A small image classifier, trained from scratch.
Training: soap at rate 0.0019, batches of 128, held-out accuracy 100%.
Data: trained on streak pictures of flow and ridge fields, 6.3 epochs.
Rows from block 8, named by matrix and row number. Rows with one number belong to one channel. Each number is 128 + 32 x the weight over its row's rms, rounded and kept within 0 to 255. All counts start at 0. Numbers have three digits each. After the name is the row's rms in percent of the matrix's.
# conv1: bottleneck pointwise conv (model.blocks.9.conv1.weight, 160x240x1x1), inputs 120-239
# conv2: growth 3x3 conv (model.blocks.9.conv2.weight, 40x160x3x3, transposed), outputs 14-27, a 3x3 kernel for each
conv1.27 110:133123113109170157151157163153159146155171082149105134103066116154172149129107147129161074116094129065173150143148115123134088101117149148108042161062181105122179128095164158132138109141013149123098103121143069105097095102046143151143125144117120109169112106183129073136099097058124137099109101044089189140158121136125104113120129150093047163093114155056089187
conv1.28 097:091130134105138084122166122137148075107125108122109090169128151151121188117089113131136075116214141095137132101127110071185097110167127129157143128087129148137125114156127130079149105104151111200178073151114165198126125070163126151127066119086155138135034129094206122040133084175118142153178124138128124149117137127146107104111133133093138121147180148115090107
conv1.29 101:102105230179134145146096135120110102111102111041151109139089174130109176102117134081099120125124096162114114072181161091154079163104103100022119112114112127061118121133115169195134108176184133125144076164091138176075117133115149092164091180100141106073105102148165102197095143140052068119129161144161157128100200145135066087167131178093128127070086157139049173
conv1.30 092:130123099105109155126152170076128140101150162126123163161163168142193140141188086089121112077093160171128085194176154121153124175146069167124077128124118116170142144129119109108136093093057084112116135155094092147143112131113112202133125151167095140137167094176131166089139130107043092183120136116105119121193105082120190136131123149103167168103150193080091083
conv1.31 102:179068146131149100092170093143086116110123138134083121126116116142099126175128149146121118165143118144134113142178120158182114123163097087174132129157111057084058138080095109096212119156089165069179169157138072147131173131075119111151121126114131080156162111103169085124159128097136082218085092113181116160082160163117124159144159126150103217107166104153143124
conv1.32 099:152156122091154093102161156182131168096154075065100105160118142108087142123127127085137156110142145092118159168056136107116146164147100149168075084076109108145163140080149050160183110143129108101135083092096114116127174175170120144127145192106125100109114134150156221111113114080122095164123112123137122124177174090202080088152085185076137067136116041128094161
conv1.33 100:107148197072123145139120122170162124099082087078152103091164135078114155118091133132102117168112140136157141179118169096156114113104158051123106139116111098207145124146213066107110164135139117119090206130128104203090083118070185127115077202103122177167143084103096182127149101129153066179120130106139133153133129217154076128108114098168143181161161134126140132
conv1.34 096:128144118130080071180079091132139105197118171180120158074176125123104102174133107182092100126066104140119109095113131147129135135100122113085161107163134128122143157127139067161118176144132151140177086107128143147165121109105181117165098172102193124123181089165077113088109114129142098080183141135141145183074106117111166157093221123119044126145207114206120138
conv1.35 106:101188105197117102166142136121060130104185110153111058095135171195091124108097081095151124202149130135076102133148150101144122147209125108081132109087139064152166117089131114115152134176166174146139184129154148157132124186116170118104070122131146116084153143098074123155126103092173114173095104138096182082133090124139142165125106090094101133174108224134146113
conv1.36 097:153182069097148140095168109104164167120074103164127140114112138155083127170154123145104127139100188096114102165082117098211111124075043127130083122166050063060073175096143089141112165072142051092087158113207118146100151109145134108134117133142131119130071144126148136142093111075170124185140091152128175146126087168150108167144130134107109186150157121075129157
conv1.37 100:134121133099103096139164130121152081157135129132129098106126157099093157155083075137115134104129160072156105171125065064150130145062111140184127132143095123138109165054029097105107183136104111119102123091130138106138201111155130119055157153098147087123100078103130118174134139081143227155121143132111099165079121093141088124113082111125138166152108162099113126
conv1.38 113:156092162152125160114152127079111198133233152069165144129126082124119156135144083166111154171099046166187133131122138108154190113118179145098052180118115152097161112122118109140094136131121104118090083175112102144146075143148162125153068155076101147125081097128135161154126118150102099173090078158171138115097147080168103160074077150089108095095107175082140128
conv1.39 102:141128179115076138152086149111133118156110097197095108077061174112097127191101115168109139134126161065124119106074107092130149162168141136096069097098111143118140140183154109200178075112118149165105125107114130141147144105149130106128114150131143123127080099149120109101137115094132135124117102096163136168126132111127184109142171213120104119091149119168134140
conv1.40 088:107119147157119086125105090138114114105105119155103104133176131113169150072129111181135128210120108129133136140107080110115139137126138144167099134119090104053041180149140178131137194175100124116150120136087158135097081122168125183147131072185085129144131108229141124091111109173152101130211214061144122146106143167107106168087119182132110133099168209233105069
conv1.41 099:124095114099158147105081116184142135142111134118101194131159111134160113122045177102139099105173205098096155117083120170111136193122163139102148167125111193125154081153113112136164144116137099075131135056112155096059085167103060139103112169109127079097156091127079125127143095133149130103083136077149091134215097146138088146126169110134139045165087063119096096
conv1.42 099:105094162080067112150176190142124148135171130071136119125104135128158112134112157114143139115123107103058088170121144146137189157150132169106141148172192116113113120130106159166123135126124157104134145166107218157152126053162122133134131140151110203161089103071143137119131125141180198117074055154146166157148082139134146101056089156115101131109128168160174177
conv1.43 103:092167110101133130137157151113143135125141137156123209153147099159104198107095116097125103060138123103098105144129149095065123111112167134139148077097115134119137115057104131066066105141133201130101139127115066153111123135126071141144122117123145129196099159121116122107202170105162093196083091181125147138191196136136122166135144163115078091126068137150144160
conv1.44 101:136141125058176170160133087179110092098127147175123170110158107142154130155139179156087091146110120112127142104123123118160141200128131118146092064094158077130172111055115176168094095115144151100134171129157152167099121090151089104124128113070160116098049199160109106158132086107117133156142089080079150204125164108140116104131047210150072084063146155111138144
conv1.45 097:106112084132151118121087100170179181093080163143197179094152151105112136153109156116110117091125137138104135122125186151113127158105044149146092148121163221159113156091091132130089113105135060094098165145142129082080170133113095105115146111192118106103125100138067149195130189139099178143143156169118181170084063098153136126153046111063136058118118087102090168
conv1.46 096:148126199122152088180145104064103105138175116142122112172143133130097102087127084157114050178139099148098140182184100090121170110130202161098077077157084107100109105115169170086089137122116100107140190102166168183165113075150125157101122170124153110119084096118125100127151145088057139166086190101111119160096186081142061100190116142095189131121109166096098124
conv1.47 102:047116128103157151087084116118119099088144107135083109093123073131147112059141141178075123137131174146156163114095063107145135153137133140132165190144152105121191184104142152191152151146139068093152170144107105136193123114077084153125086121127108163098107120083146131135128145215157135134131172102123113131129098093106171126193103109183107106161099129127129146
conv1.48 106:111144130072154100129109164154167119211161130117132158131160127141113059087133153182110139104124092048155152157123150163141096176143203171130163126155076140157075115092151091121067192166069163072160118111181083118046086103149063164127145069146114138125059167161172174134129162111156131115110096089167108147136083095087140111053148156135145081087104119174124091
conv1.49 102:174142129158123112183162115112106154119179158170190065090111098093086149139054141138084131143143142118091096169154152079180091125175150143151125202055111130120155149116087064127039090192120108137180158116141141081118165131153078080123070122141093090124078144168107109123149103170116094153167092130145124189050120151116146124121169129152104171091063088146091120
conv1.50 106:167101056100130048117099169121181134165122149176146186128149149121094167094110100104126152191107156096133118111121089092164109151104171123148139088127144070114149157082121070127096088145156165145104158122129159134143038104050111138104136155131167163074059152155097073074155119159056113079087096147175129118112134163160143114108163109191155142139108086106126095
conv1.51 097:134147117146141150129126078130133129103125090142146114151171112161123133121098115078135191125125160132158144073138120107132084116150142068144132133103060198119118130093089188169110195190151131157159088164066076207114152111122123152186168138154154166152137196081128130139145079141105183146153098107086134073039174145080177129069094179205113240090131081104074092
conv1.52 101:056120077122099118100122179144167081145157178084160107109104139138099129086164166119113112142171154103169105124129128165083130124083066106083143154125078134121134139131183159101144139136198140139149050160066146105094147143138162106134108131148109113135110104113137166158188115131158053140109147101077116160134106159143104151098145145112090105135110255074117168
conv1.53 097:135130192076081093147101175129126077135134117182056155163163130143129123175097161154130077111107093063064164186108132110127126131173143100117141111103106098115144129190120107110124139093152198169158138188087158125145107071081147104086120090151130144131073101104128116117121158051139178142120159110090126151107116074168106180140109124055138196075107163110103045
conv1.54 099:139075150105132155140136151124105152117174085140099109138111106097100158115122112110144116138124106115148099131082165172133124099166101110153123133161154209091155117234197118143102179157099064126098138119141120105129159113127151117131085210055121115137078108147167132077150117154183085078126208102123124115150134105117182073176153100196072180148096164121168101
conv1.55 101:101167157178119126102126082180110163141110158159110166152115130118074130131113140122135145125120113144140124143120121094060141159143133111105135103086108080127121160115145133085108138123062129107156102144101139111102199136133110076119128096181110156128090077146122139134127146171240126150118203101116163152087108095141203094173077141079203201148134144147149124
conv1.56 102:106095119093129151162133135120100115131119185094117123147145140084122094078143119137120147101147089065135162104117124140140140140146138101161120145092133146111093146048113108152069087049106117145115133096150095142141106076157109127191117133175134183133083202127132154139092100148188107081081142131095100132115179189118131134099194090150175112113101089239163178
conv1.57 096:145123121136138094130158136149119105054066089133097086111116127153072121171158097150071091102145146157173177163139135133152137094071064090113107138087190132128106174103150136126134133174123127120071083136179139209133132159156119094086123130064162191167203085121137084120148115124126120110179099182169119101132095104080118143077106095228175131129157162097156125
conv1.58 100:114152159160191154091138122122103141151161082155159178140113139156102087135110140110181193120088153148111140111140115110133063116130100142173061112139064152164105150130060129152183179069094097158077126065098110098130124128095146132174135091142132184116100168082106106182101115037171149075071115103147097108086132103136109179131171172070091095172159161127168119
conv1.59 091:146159116154144147072122132148161106076100134206128150178155172175117164118110155150071061072138103153106119103143114102048228065143127147134113144102148156153135107130148151157129101151087137086203128125163135131127081163082080134161139090183115140091063088097144138159111193090065193157135117097125116104104196118118155110146105062131181199099119092108120072
conv1.60 102:119103098112106124129125104118166082178127160141148139203093098090128125127116144123104112177111153084142069132110141132155189115062171139082087121113125128127139074179133119117111103096101074125144120111166214087102132150104200128164135136096104144118137135195113183090134115122116119219130104170094110131077114080102206102085111146165086156099151200082110119
conv1.61 097:115114159125138099179145181144192133133117196110140134152100176126130155107162150097124140155131146122156148147178186187131163144112094109094101115150096083162107104116116104162188177100141095156162147134156114113122172240065177101171095183132189177159203111054053099182140125124132123137124092137094047092128116136177097143107122117126148095097073091163186114
conv1.62 094:160117133145113096102143097094151171189155093111160158106149130125172104074118163130176156126077172155113175100096157128160168129112082132059086090074120146155083104134126163115138190120140109112167170093097144149099094173108121116181141152075128096192121098161120127162154139112103090129084155098144149087130207139169103208118121100111117097157172091139159129
conv1.63 102:112139072153152133150119111144116113124114189166124095144098188141093084137136092164121132118101148139192125156175156091115156177125088053177118193130125153063158127160116149150092189094162151108177124134183050125118157153117127119145171105128168146138095113078105136133126155127123081106121085144122164116176149178090140137151117115138183183096113150146105090
conv1.64 094:065187165158103155199126154072071092080097113098127138105125146139107142131125099165161136099086148164124123148170180075147141155081180087044075107112165126128143136143112133123075097157152147136130111119140136137176217162150166152163174163062111114152078102142117131076088206086119194119113138128113149171113078167136147109128160170063164090122188141064198129
conv1.65 102:111095134104119104181136123117072090140088158114105058161090149093135135107155127059098163101143138091123118124152144122100069186152118107125176162131174134112148133091116125068155088170185093108079127143178125110133225118176081079166189151127125127152172087159108154157095058089092147155145117141085114101178068132160106095105113159091139057126084029116129150
conv1.66 097:102152099102141171174134133120117091161120137167079103148078140223123114085185132122168095130158110135115099168129110189132151122071103134140160180198126106107080097158146095130073157099150081093157202143109088107206112131128149068131118138221149105150134131108112129076115095144132114195164151150095106143169162091104134070123136118182082167056076098176161121
conv1.67 104:197081118138091114171153084086095097139096151108145148068154140125122129162101114117139112130165088087123138109143130152061183131125110092166066133135100183112208100081111155085079123044102116127102137095085092111108113109149092137125175120089101112146221094165125179089148091102117153103163091094147108095126135094188082142128115155147151145118141133118182125
conv1.68 103:136094137142154148167167119167098093117103102132100129178120199090173140091162140123118182125144126138127167140154131176148158109166209184096138101091144101129116126108166128155089128161100095131073126197103133052174114145121098044085074141098095138118174116202129177150136122151136098078094130148146108154162116193123140123087132129164131126137090113127094202
conv1.69 095:142124105178069152200110084152132077143146149119135157101094093098110170135101137126147141097165160150135143100109113125115188156174112078073172143124151077170122172145081197160153168120070114099202135080125150098127102135129075180170123183153145101113105109149098110114061156186101128159128116113141234111151095180231145117086133146152064157162174160202228128
conv1.70 097:083152076172084143181136123132137147172112126127125136115075154137127139129111185144112127071139070139137136144123125141118139087107100053117120088112182129118086191170163104151081084087057153112144090116108108136115093088112189134128124127068066176145098147092113089156061144164155086081139135149189178139118098127110069193151155189076143131154077129149121196
conv1.71 102:086123106137108099123120125084091160161140123167139135130108074105162118159137153114123166150120153167139170110103176190096110125091142057076091116101121128092138126137192120122123079116136161175172098153181123206096124136146092136117125124147170061106056147122111053057171113100140060103060144118183187115096144101158142125126143173101137152159107230102163105
conv1.72 099:128160119178116159152075097170149070210123109107162093161104128109188170126101143177126131130087129118135114107105099157151182115155131181129163140115120095160118144132175207141064141083121115040157101175128093134165107175120148163116083135112122143154156162044142114138069134124150119194122105125113110137150131235214136157182080109152153128017126115176122080
conv1.73 102:105090138184136115101104125105105083113160129143112128126171111116120131146140152152154123130131048152154119192093070182139053163107192099162150135085049122121088113058072136087111110123179170205121195149170072100094125118148144169134150066090130092136146178094151097137140130150160142124152173107095144106128118189071054121140031205139109138171099105142157071
conv1.74 102:111113130171084155178182104168159146106109213173122180120140142105149150102140151112129169101138127150155141128154155120105161144098158105105159095146130155164082096158149125147079122053132124109063136097147115114109126234122136144111119074108125144083069150106086098123109187148066147099176110173196097095124081115109102090067102118116177095131113094148142124
conv1.75 105:104153097110078111066114089144079103108123130134145108108122097122145101133142139078146157089195150101113091109181095154083145133108132137095133082169130075070104148042117100137152125116079104139150118111086165072105144116213120122064167180119144105089089125107161099148103095171159077158116102160106174140050141084145090152146128184068169098087144127086161216
conv1.76 105:106096112118177156135143110091115115132114167137105125111126047100136104108207125120139106117083121098119127178083141143125128133148083153107091178175158197157185115055115086144115163131066086124121155082129102167193111223184148165123092127154146108130125139096059124172128115161167117155047191087100133119146099131132092131185199133143111124127088124185155105
conv1.77 102:098113135139091096086105188143151098101185127140163139118129136187181136142093160095163181102157191122160112087122190191169174181180110112089099087110102125119116088113119124197124141097102151117153140098099107116121140143151102121119114178133219188178138076128067126110087118131068130190167102132159063085106086154110158132134062118071174145124116074136123162
conv1.78 118:129117097106126124134164119153098129091124147122161138065200169128124129133116109152119145077101116126180160149104165155129151116098139170133147122089150120182148168132189117097158096145073191154125142109139111171106073195072200114108075148106123127171182104072107145103128124110137123132067194159117119175102082173053116122142105121120114122171122153104088094
conv1.79 100:152156091080102148153133156069116111141090167089151120115093087130179108121037146145191144085073137105122152076083152107185119144106177104112113191134104109150097186092080132142162184097147090150134117104130157111106149113133158090097141140089177171114141125102121075127150198153145098122076156122131115090098132107117086071135113105059109136096119130081177089
conv1.80 098:155113152102134176117082083090132106158167100103199145125126085132122121177098121117116094164132139120090071102111146144126148165131180121131170174085183159151109129155104141082182106141158118121148183167148180134142087045175075123109138143098176133145149114080232124110215118130134177144110163165165118156096138073083128139154119095126129114097159145102155093
conv2.27 101:107072135142130088144142132157093108129140116140073148121118090123100150141098121075126113111140106142190158087142188143104128170090156060205126131160145128139120109089175132130117113132149136153147089135111148148104133140078132185135141159140084118055155179077128102181104102112127172145176118100120148106095140219140148101163145097125079094143158151144130115149089117150154121
conv2.28 097:104108157203117086184160177136135145124128099135151136115158181095090095142156091099091122184127133162159157125078176141158089109144106122119133134095125126140172123093115130117121129144128164160070207158118108132107162111150141125132108118169135135132111147168094149154097097124156144138135185153155133092034109093106121130210162106068099097157157134157164131093045095125118165
conv2.29 107:140093140063084122144118116153115141096136098117151109196145083140209073084096110119113091090141123149151139163126076125152127116046168148105147124114177093117136128122116091118098089134101149099151152110159147115117171115102044108161153095112118131122076115124104077123136143150130151106162115117121100130090081136176174119126148132126143121123132086151173096143152149140084064
conv2.30 092:164152127134127123148153073124167157124083120153035131113110159139167130080152137113191101121098120169127119211171111092119120177114091119161138161071140179134113090122127147100116145152151166154148182137176092074140112093110122132163117093133109139071160177170109166069123152108133082155134121085094150123098100148159121139110157112133102147152157127192102123101150126184177128
conv2.31 095:122125176132175090092111129137127120138136114147133079114148082155170185140099155096093129145141152128165120157120100087134103195152179086129130128123092122101194077105138182133160164160143143102098086079135088157212101143131126151105154113090140132092153107113152147124095168117146101115110114174157048087168142144123133113162142129105135162161123099149142150114084170126184125
conv2.32 101:098130148126153205162156122122143087065084087165176132058126177100109138138101099132194129054119154140075116110164153181107138180115095100122117194115104077095182085113160109087081161094120138078086150139117145156179170115155110084134133091088134117148142143166186114136100099127168116086126148118076123088136103128103116167164102111095164098144185122089123142134155100196164094
conv2.33 103:169152117141124147114136133109111086098156097151183131095133119158099162117056119184166137079149144062146148148146148156113113144118063130112190109093198112113126122128165198149151110134112102113170158221153120190109108066093148193143138184123119182170134164181041144187140148094124176109106146137121139104115139169136134157081110127141143151165173120098119124183136172125109137
conv2.34 107:145087156055103078140154198134153140112144096098097118122058186148112166152048099102160144137141028115070151122176150114121136136166149162137098181103123148119071085153098114149120130123133130093078138159142132135112106136172098134113097125128101092162119153141149125138070139127133126126095133122155107133114116077078125132170111120129125123155177167137138135152101132087082117
conv2.35 091:098126113160125138073066099122137186082097097142125102157105074102132132089085127096134122119089140130113069147133176106119083115119114131129166092138130146068128126121119142142125131108142074137153126105177114131171189090133117105150158146120179176163168071155122124095127140161142141140094150120162122080137132101117113153108136134122085135162157112149123083184131117053157141
conv2.36 100:162110202122118141136155079167121124113056116206109109084169087159054098207084169152119146144156109145148192118101118079149119124115126120122138094113211076159171087107170172140115150152135133118142123141195072161179123126165140165134114101102111140167160151235156130169118150136150203075143180096097165134102154086118074158101132152112128103143120073133124117137126090140143079
conv2.37 102:181141077193104174064169168169157153133133137114166139153078087164121118148081120115141136137208219092092103129123134126132092165114170105158108082119138155118160167116148180146155116153137119088109111143174099144153084080125174127126112133125165155127091142160141118117113169107158098165164111105142133192138148147136138109119148102143104118117128107133157129140156089147126089
conv2.38 103:109117157113131135094083138171136135122138183137055102134137141113151136123094116129127145080124123171141105181115096173133103086085128112128114130061152105130117087187101159163128138121170171150098138164154160128086103116142100106075167107171153085100124160107146167104104078133157155066118102095115141117150118130099188127206114112112137117163140133110151151156087076121155136
conv2.39 102:117123132078102146164128147091113125096130129137129119079125114164109176125086149129142157146123146174088116102157123063157066110117111159142107139152142127087104153106116078177150107166148141113098160094139072178094105116181061136109193067153138159135125087149114149136109105106097182085111121116116133144163085102049032121102126153097173090153107173117083143109117176147115081
conv2.40 095:121142107148085072115122186146183141089166145098142124067109068106148106125073150130096086133152182092116104140105162205103118192170094111137202168127131107124101128098124118135079143142116118189074157158099121145101121148126114084123107112105064114071121132111130158129165094094095123116131102099143113096033085108099122160104093108115119149120089180203150148142125199118114129
conv2.41 101:146140146159193121144098053087131169112092124132121122173092146065099179158091088164134143116097166098130107119154125137136151145140121091131111111134093106149115183168115127113133120103140104180168177120122138124135157155128178114126138116110157130115140119095143129156114144114102150102095123163075147163124185085141149105098156130117123166109173064093138107134154077128121121
conv2.42 090:134153113219182119175124121123107140107084145178129082056140175127133168178029131151093137159108136113202183083114097127124114180127135104116106143143107115136139165098080177095082146129168111085089146172130049106156088128130102114153137174118118158138077133122137119119113114133199165097139162124119138142140184093144161052135133143069151089143126104119152102068149132147129169
conv2.43 101:134166143084162150114142160144208172112091117137131125121078057160131079129176150112120157158151092082084184080136108112094114136144058109160114161131095104129149116163167133154182124159076188070180153115104088143096095147131124171144164158087098118145106176102168121128049172151136147107160094192135094167156133125138179124157155138058093108141126145197132141068193144138078144
conv2.44 100:092127161138117109104142139111082122086129114099136119187082135106141146066097155137144138114138088092161106134095132074161127116091145134139120140189137119149141111115177132157160094132159231119086118138137082202131100161059110086142209100143094107131064128114153115121103077121126113092111127133136112101125171108152116154148149136139161079136135165142145114101152131114080099
conv2.45 094:145207082116128138070054078097162094138125125107149120133138097169083112113180154120130161050102105189177124144156169132161107156128109115140112157127121079123217145153111106174168156095125090081138109139121095124142120136081118144128155078104122161094135115127100175160090165099207111179137145125134102095133120146125145109093135097142165098125125100083087135185125140174144155
conv2.46 098:162121051119165107128112190125166177123115118079128099137097096136083131093028151070125059189170127103158072127072132150132153152143140150128122173106079096099116137105120084203140108204128087109142173136112120142166135090121115141160171124167143119144053088123169165087182204149130109102134155097090198158194143082092098124100127091100152182164133126162126095121079138099147124
conv2.47 105:225070092099161053108137128093126103132115100149105125171203125078184192063107163114071123102151062127093123077179115137119115099200134133130098099114141154091094118081086138072101111116116144063117115107114103121083136156133159155074135115167128120100146138102126139097167167107161112068100138137146130124121122092086084137124079102106121092153082167118139111118091173101075101
conv2.48 105:062148206124073046159161089094115086086118198127177155165126182091124120131170093114084109130087132093140140086159140167155138139116144053151135125118186150119115116163148180096114072147157114143103132171150121047128099144103107122073148176149083093117100162188129094182089116141142158166099109121051178191151070191053175118105099115127104118134181198132071113135150085139093093
conv2.49 095:170084136103155094197099155131119138134111174068069097175084101117128153089124149153102204125153083083116135099145142145125172097138147132163080118134133148133186127115084134110082090074131200149085130062157107136168084196117168124138144153103107206112135126157135079109126133097193096138126134099128106167125125148137126087105088101102082162083128137117142141144134070169102090
conv2.50 102:128139157102091133176160123095110126105121205135104080154171123139146116164112120109157082122104152094103165121118185121131135129093159113131091158176080140068136126128155078158196111121170176170117128098133110102163158131159059151124158179103110113102096129156159152118138130128083126097173089137160032125086246159151144079172156142080120155108122168137150139100163096077084139
conv2.51 102:216207171067161123144196108115089167136068152085104110119184097124095117084122136126115085107096116100130188110089085135123135125113106124117175111083154116142111121097125133138120140129125144121111131114163145148162100129129105105116142164147136161112123153167096104110098111115085104177121121117137126114133133129079097152151080152118141114086175121122121122111117071128109116
conv2.52 096:113105099162136120128092107087115192099150125130147093096134093116146172142104102091165132161111135119142127153112132101112122126107157141186101133106118132141112091159103141188167074169131178065136079082146100158183126166151135119144140139094156139074099080092055132138080137194133164131118165153181104138071103149154135037150152204079128115105106090158220132127159103105113120
conv2.53 104:180107167085089116137088176115139106177173103123109108161116109091110194129065192083150076113142133103141154114161112133092115158144165122101138087084115157140163156097069158168182098112206138070147085144128118120112152044160093085122115163075082177161160128159166073114169147136090149166087114090114105097108166107120114164139114120096152089167089111143136094169096126102166158
conv2.54 103:228107145151141127118090198125107115138151095162109096104118117097121203179132106187161174105147100097159127139173153120116149049098109117124185170115072107120133183121090109073128134117103071117148124093089117192094146099172151150086107117150147124087126124141125106120166123078095105103154176174159096119126072121110136100132113079135138151105092121107160145168108184121095138
conv2.55 091:131129153097147026109122105143149115149089115072096114119157159149098157139103116122068160145177097118136042146145134145175101137135127135130162129151126109156100134103150110096067120154125125148101139124050135147125193141103103124112138150150161179133122100145094148142129121070098053135184178114167056080096112072125144175175124106088103150142117145138144096102101177158151112
conv2.56 101:136094163129137189168087114093139160156163121082100164102068098104071115113085117107154146121113101126160163087109151087164124122138128100135088109191129066140176143092120126167135184114116133155080103124152129095149109102185116145148117122125111139120127126171148126129110119102131173122169084141140172120144102115077095217090080167125126117129139141080150087143081130171109133
conv2.57 107:151185152138100134093136095107084146185158101161107138096097138164118071097132119127125116148109110125103107110097179152108135138091124116096158120120169146060104142131128179087117108152123127137118152169057066133152122131100148127155110160157167187088176128134123154156156128169071151126128098098162136123136180173132099087105096122132143099140119141131107117113146147075099084
conv2.58 096:104078075072132133107135153176124154129166128103096123044110147158125132070094119132123088132114102112094144084139139127096124136143109136157147104108115134141150199135114146101099096104165127107166107113135153176108122140108155134117125118118113092108110139121109118175142079125173156115089094134119129107135204106065085126137111163132131162135113090118133109127092136115185126
conv2.59 094:149126161139059101164178126142121114135176107192151081148126134159105129162147105076077048082101092117117208113166094119165146087128111081165135122158146127142109171163145151125075155161067107089168043169128133103179083109095073141163171140120152094133178179144134178147151131165108136112162119119115155091151169106106098119079158106162118123168152129120122121177164152109142117
conv2.60 101:089172151080179069160178191166078120088128116159146078160095147112102155144060168134138121112179126127104166065089091149120089106086141144175107187080121116153113162089152139142110126129184131195075159110143139085094159094165101133133199159155115160119143127108146122118124135094119139108149151112186170101103164099126074087179152083179112091127124120148141171096126151148098148
conv2.61 107:149151202161189136117094055084104129167142176123116158070174058150158192144144156145195145100126134130140087122158116050115151112028116089138105138147133124151122080136128154147183068123168144101138127119137176106095164173184083148154126115100158096060133142146106155143148118104121111142105171163125108143123135186146095117152129126123166079084100150147107077114232140119112098
conv2.62 093:163118195128148092091155061123119139128098125147147160161125123131084121144129090143142097119097173118134116145123167085195145138074128177076107139121140124173099117140199126131047143167146113158143114087084137054119212176067045086134072105104105067073147131105114112131085099154133137122141126172139143150162097160114093132110168159159155147143140136099114164153172115097144122
conv2.63 094:159064144170062134104187134099164127100085107141183147143094130138145119138148095147152177081158093122094183078121161110132190106127098096139108066121164116091148204101107123139102146126171084144164080162153109103127108156145154093092122108101189137085133112190146135110097150210096132118126077093185068128065143198133162101135126164187136140084137101116150075159144184106166162
conv2.64 097:149098179157138164140141145080165110116108183146158116164082147199110134104132107141123118122140101128101156191060162152093106121134102171143123188110143103175103189161116116087101112180165102136121122106182134164160116096138127107100149101135161150185128153101166101126153122160163144122110149142186206156120144115068098165088165134162142116121186082134143151182123069170116145
conv2.65 100:132130104174113172152215101168149155102122114110164126183071112180241113062115092202123119097093089144112128130111085141119152104139132140051129124192066150128145183170112138135115116118104132095114116154097062109144116150070177147124116100174184104088102114162143062169148076109142193187081148164091083113111125170140179039124181128091164130165150125114155142089107142224157104
conv2.66 101:117115141112127072136094130087086069139092188076156180159123169106155187086137118144058119099151075147159145159129066130160115196104115087114167120155145134135091101151083112129115132187160124146094109103107122116144132133093111075097189151120153138118130134154166132124125163173134118148129100123124116052078156145208098130162123187185115111142138157092103144158138143101169169
conv2.67 096:072147121160211201122073147108122113147092114107117148083165027171108112099140154082137150082155103174126118140102120093138165118104100116082144161056156081175181148137166170162096114084207172106156101111101145115132115120112138125145145129141067119104119131150133106114105130107117092088118104169129120133103143122094110104111151074086163136146133178045142082117145099171145123
conv2.68 100:141102117101132140094162106157118130114153115139138135101150196123134196169087090135101200141149096124114150148186094195146095134111153114102093152145125096077136232106090117163105126086164095160160125111129172106094186123156132126137097121131191114103125113150153121112093164121118141156137083110130107082086029198103148170135100132079120134117118131107126123126141098163081115
conv2.69 096:112094080137169136159145130126127143150153147180064076146115105093154143159102119186116195085079078135133133179098095117104129106126134132185111131091079143142141129128162084130127101135172093131131189131075167101132095169113145152100102162136146137142117149146119067127129145120126159149136165201181120099167112171105075127159196164126123142111130174144129135098167159134104159
conv2.70 096:158050076115102155090104133150150148136151138143111108142106150087132141135084125056132133110169174110079158134157111087150107109165149118108126197115105126094080122142139103098152090170077156165135180102093098092162129116145148097152173103127119141145164126139183122144158103090162087114174142161171134100152147121098079118098172083113089104168154147106106084154157175075133115
conv2.71 103:054092094061133096202079186140156079157141160031094090117087104208113084123133123136129113137139136144126142138118125133145097091142126090147141142140092159118118159175097089199117103151145091162117164149141131075135133129102184162132124126168126151139145113137113111129132145137074140158112148143178085164149132122084078112141206134165129109096115097122093096163143129099157082
conv2.72 098:185104150165127196100129090157154093107113164176168144087162116107152149101147144170162164112104112118147123067105129112186104107118148055113173093181119168113108112113125141118184133117215136154120149094091142108147131113166121198136062118150097150105125118123134085119128086154102134170078146247093067110172083150159142153111113108142124083116126111043112095170180118090163139
conv2.73 101:088163151189166103101139157109143086170145143119128165115174081137136117112075161078126081155089192192131157104080122141140119097131143120065149193135186146052173131095121111116167155109082089176084109103107132113194099114093137177120160133148154110106111130140097138119208095103155146173102151124175128110084159191083191087144127133201125098151130100148108195128123098103143119
conv2.74 098:104118158172099033160135089095076201156113095192134092118171119119070119193096097096168116115140147108110140133141138131154160077112134128118106143165125108123101127158157106136166153174129105120166157151123124126083122096099089094146135178118170143090194109145134171111094104095114136104143104149110129050065104214128139153155153077154061110133136080116126094077150158143178129
conv2.75 111:034063102233205183178148192144114137139088082136129137096101151091175080201147103141139095201175187110108125175105149107124129157147091148133158132089100106141111075076086085098104134113124113122156126099140201101077124133134161108083132113118110121148150110138127136150082116121116077112153170168138119134132138068113157116180147131137136090161147105166117170091130115102137160
conv2.76 098:136127113219157157132093129096153084087111077104106157112163153120181182123045152099129149153133110099149078086152131168122147153177136152093110089166160181111148109162148123116136161098101092183118149102166146147105181165135139107152110065081109130133178105151166084084125146094151138152120082158159159126171129099134117135179113143152166161087161121156098095142201113162113138
conv2.77 096:189182134186167140055057127090087149111101107165156151146154090104127140160117118094118131138119132125085134151151085121114128113099133066180135130164137149153123109143132176130110129139109056112105184135127167095075189093139166087143071111108146109101147144100079089112158124099134125120105111134117105126128118113116153129138124137167185132132090092140127102105137193082101139
conv2.78 097:161137116114083201071133097170055182207139117134102079112132077116131146138096111130138160185159175154156114101133163118101179094090096169102113193116148114097150151202132150144176139135108131096080180111111138152128145107085143112145116094157149155125174128137098120109133118126093127157155161103131126099177115140126123097099098090119076167168088135187121117105124105147087102
conv2.79 107:127152143092122155134122094109087150087194150161146100156180109114122201084102141112136113185132148086116059171202080105152093175122108129120121115099150163134140136123127133083165110135139098176129157123146134114116123217072153130139140086089150100114125140155124094109068211122173154102152162090110153198067132070122126098192115096133162146092083178161114115099124146136114100
conv2.80 100:136140137138094146179157208103109164109120130136157056122126132125122122127121131094092143093133168178113140118120126099110144136132200084140102104113092113139181152188121086121104140128165137214096148131131100096098178138135098170128071134155129116134173121142119161124069110098165088154123100130126102125156172106153110096137180160160105121140082152145144152080109186114120105